config.yaml
model: "spectrogram enhancement model"
dataset: "short made-up English sentences, spoken by a formant synthesiser in many voices"
train_examples: 26041
gain_aug_db: 6
n_mels: 64
hop_length: 160
input: "log_mel"
win_length: 400
task: "enhancement"
loss: "l1"
arch: "unet"
norm: "layernorm"
activation: "relu"
pixel_unshuffle: 2
widths: [64, 128, 192, 256]
blocks_per_level: 1
block: "bottleneck"
attention: true
upsampling: "pixel_shuffle"
init: "orthogonal"
residual_init: "none"
optimizer: "muon"
muon_scale: "spectral"
lr: 0.032
momentum: 0.85
nesterov: true
orthogonalizer: "polar_express"
adamw_lr_other_params: 0.00072
steps: 5800
batch_size: 128
epochs: 28.5
lr_schedule: "wsd"
decay_fraction: 0.3
final_lr_fraction: 0
warmup_steps: 290
weight_decay: 0.02
adamw_weight_decay_other_params: 0
Rows from block 2, named by matrix and row number. Each number is 50 + 15 x the weight over the matrix's rms, rounded and kept within 0 to 99. All counts start at 0.
# convs0: reduce pointwise conv (model.enc.2.0.convs.0.weight, 96x192x1x1), inputs 96-143
convs0.46:59 53 32 60 60 42 48 84 72 21 68 36 62 40 42 49 46 46 72 43 52 32 39 51 49 35 25 54 99 60 55 36 20 78 40 39 36 37 99 53 43 65 33 67 52 64 34 52
convs0.47:66 54 38 62 44 56 57 58 44 67 52 73 56 44 43 45 58 43 38 36 43 88 41 29 37 65 36 56 74 16 80 31 64 37 56 59 32 57 83 48 60 32 28 53 62 38 53 51
convs0.48:50 60 67 39 35 32 47 58 34 47 35 25 33 54 65 42 57 47 58 51 48 54 69 53 16 50 41 59 31 46 47 68 42 57 45 33 60 66 65 40 59 56 39 46 38 36 64 67
convs0.49:56 37 59 63 49 46 62 60 66 76 48 68 69 53 24 41 57 63 50 58 50 88 36 53 60 56 62 35 46 34 63 70 53 40 55 64 42 67 55 57 33 71 29 63 72 44 43 58
convs0.50:51 74 69 50 58 53 59 47 33 65 48 64 54 60 55 51 76 50 48 44 34 83 30 59 30 48 33 29 62 66 72 42 39 15 47 61 57 44 54 36 24 68 56 52 45 23 37 38
convs0.51:40 63 62 71 41 54 27 47 44 56 45 55 35 40 34 39 55 70 49 43 35 73 40 41 59 51 39 77 57 43 49 49 52 77 53 29 41 59 57 93 46 19 65 40 66 75 64 59
convs0.52:62 60 25 76 50 53 45 45 45 57 45 39 51 60 88 48 77 44 45 32 69 58 28 51 66 54 60 51 66 83 45 37 76 70 34 89 39 50 50 74 69 23 28 66 35 25 51 49
convs0.53:63 75 43 59 36 54 58 70 54 33 28 59 59 46 12 54 62 67 72 34 47 82 40 80 47 54 52 56 72 78 57 56 53 38 55 49 43 28 36 55 54 43 75 60 63 43 46 49
convs0.54:50 39 13 64 57 57 52 53 60 49 37 47 48 67 37 49 48 48 53 61 40 75 79 53 48 43 64 47 37 44 46 63 54 21 39 34 44 38 58 66 58 58 45 52 39 53 57 20
convs0.55:65 62 49 27 44 66 49 37 45 62 67 66 64 77 67 52 18 38 74 58 64 80 23 02 48 46 62 56 41 62 34 46 67 46 46 31 47 66 16 53 55 50 50 63 63 31 13 41
convs0.56:43 61 62 52 53 66 59 47 22 23 23 34 15 40 49 49 13 54 49 51 69 30 47 65 26 68 61 33 54 84 41 36 32 47 34 49 46 41 99 34 45 27 38 73 43 15 87 53
convs0.57:80 58 32 63 55 50 44 34 43 34 49 47 44 61 40 50 45 53 54 54 44 49 36 55 68 59 61 81 72 28 25 13 47 55 45 53 43 50 18 36 52 55 50 34 42 51 39 43
convs0.58:58 36 46 40 58 45 65 57 49 33 61 65 47 61 69 56 54 58 74 52 40 36 38 53 47 80 43 50 73 75 49 39 44 31 58 40 32 40 43 30 60 61 37 17 45 61 12 40
convs0.59:49 63 38 54 42 51 57 58 47 53 45 40 53 69 47 55 59 80 54 52 59 47 60 31 42 44 52 21 42 40 41 34 75 50 45 58 57 57 21 24 52 61 64 51 31 31 53 39
convs0.60:42 18 31 34 39 32 42 37 72 48 46 69 55 68 71 46 55 53 55 55 56 71 61 76 70 48 55 59 47 48 62 43 64 68 32 61 53 52 79 31 52 44 48 40 39 68 15 57
convs0.61:18 50 55 52 28 62 46 61 52 35 59 44 57 61 43 58 36 63 49 64 42 51 34 31 43 41 70 67 53 30 15 20 37 46 80 38 20 20 42 64 17 55 41 20 68 46 30 31
convs0.62:51 48 67 30 61 40 42 10 22 67 44 38 36 38 40 53 55 58 64 56 48 42 99 46 44 54 43 59 35 51 41 55 64 34 49 33 50 34 36 59 36 65 81 35 54 48 49 29
convs0.63:66 28 39 41 56 53 63 52 37 51 45 69 25 31 53 55 58 30 62 35 37 51 61 70 35 35 52 44 45 89 56 34 61 34 44 57 38 50 66 59 44 45 21 49 64 56 76 44
convs0.64:77 67 42 33 41 32 43 47 74 63 64 46 75 30 52 66 47 69 54 77 69 52 79 76 64 34 30 43 51 92 50 52 48 70 57 47 39 55 64 47 21 48 44 46 38 64 33 61
convs0.65:48 50 78 65 42 58 45 42 46 40 65 42 47 45 66 31 62 54 76 45 63 50 42 36 51 38 43 35 73 54 60 64 59 68 34 35 62 62 22 31 60 34 32 52 32 40 39 31
convs0.66:33 66 45 64 61 58 64 53 34 33 64 52 55 66 65 76 36 53 44 64 29 40 59 29 42 51 41 46 28 16 49 45 54 54 72 66 41 64 54 37 56 35 45 64 59 45 28 54
convs0.67:66 04 51 51 99 36 66 51 41 85 89 47 16 60 12 50 57 19 34 45 44 39 64 92 37 71 65 13 44 75 37 39 38 61 52 47 53 87 48 43 60 73 16 72 52 41 09 62
convs0.68:37 49 38 52 23 42 50 44 86 44 61 75 33 58 38 44 41 43 62 50 38 40 28 50 67 54 79 68 53 45 82 46 59 57 53 50 49 35 61 59 63 52 58 59 47 59 41 64
convs0.69:40 45 55 45 59 42 39 36 45 39 45 28 39 48 54 37 17 76 89 50 36 51 49 38 24 70 25 60 44 60 47 43 81 40 34 66 49 32 65 55 44 52 59 47 18 37 47 42
convs0.70:26 73 60 55 57 30 49 30 55 55 51 53 51 66 50 57 50 44 48 43 71 41 47 16 62 63 39 37 60 71 64 39 30 30 45 45 42 21 76 53 41 32 33 54 46 53 60 54
convs0.71:46 54 38 66 28 73 29 48 44 19 53 43 51 15 48 39 51 46 65 76 47 39 54 60 61 53 42 53 46 56 51 50 44 53 47 57 48 65 42 32 34 64 35 42 39 37 30 79
convs0.72:53 61 50 58 71 49 59 31 42 26 61 44 30 40 48 51 63 66 47 38 78 40 54 38 62 56 60 53 58 51 38 42 34 51 67 64 31 70 58 62 54 29 55 52 34 45 65 49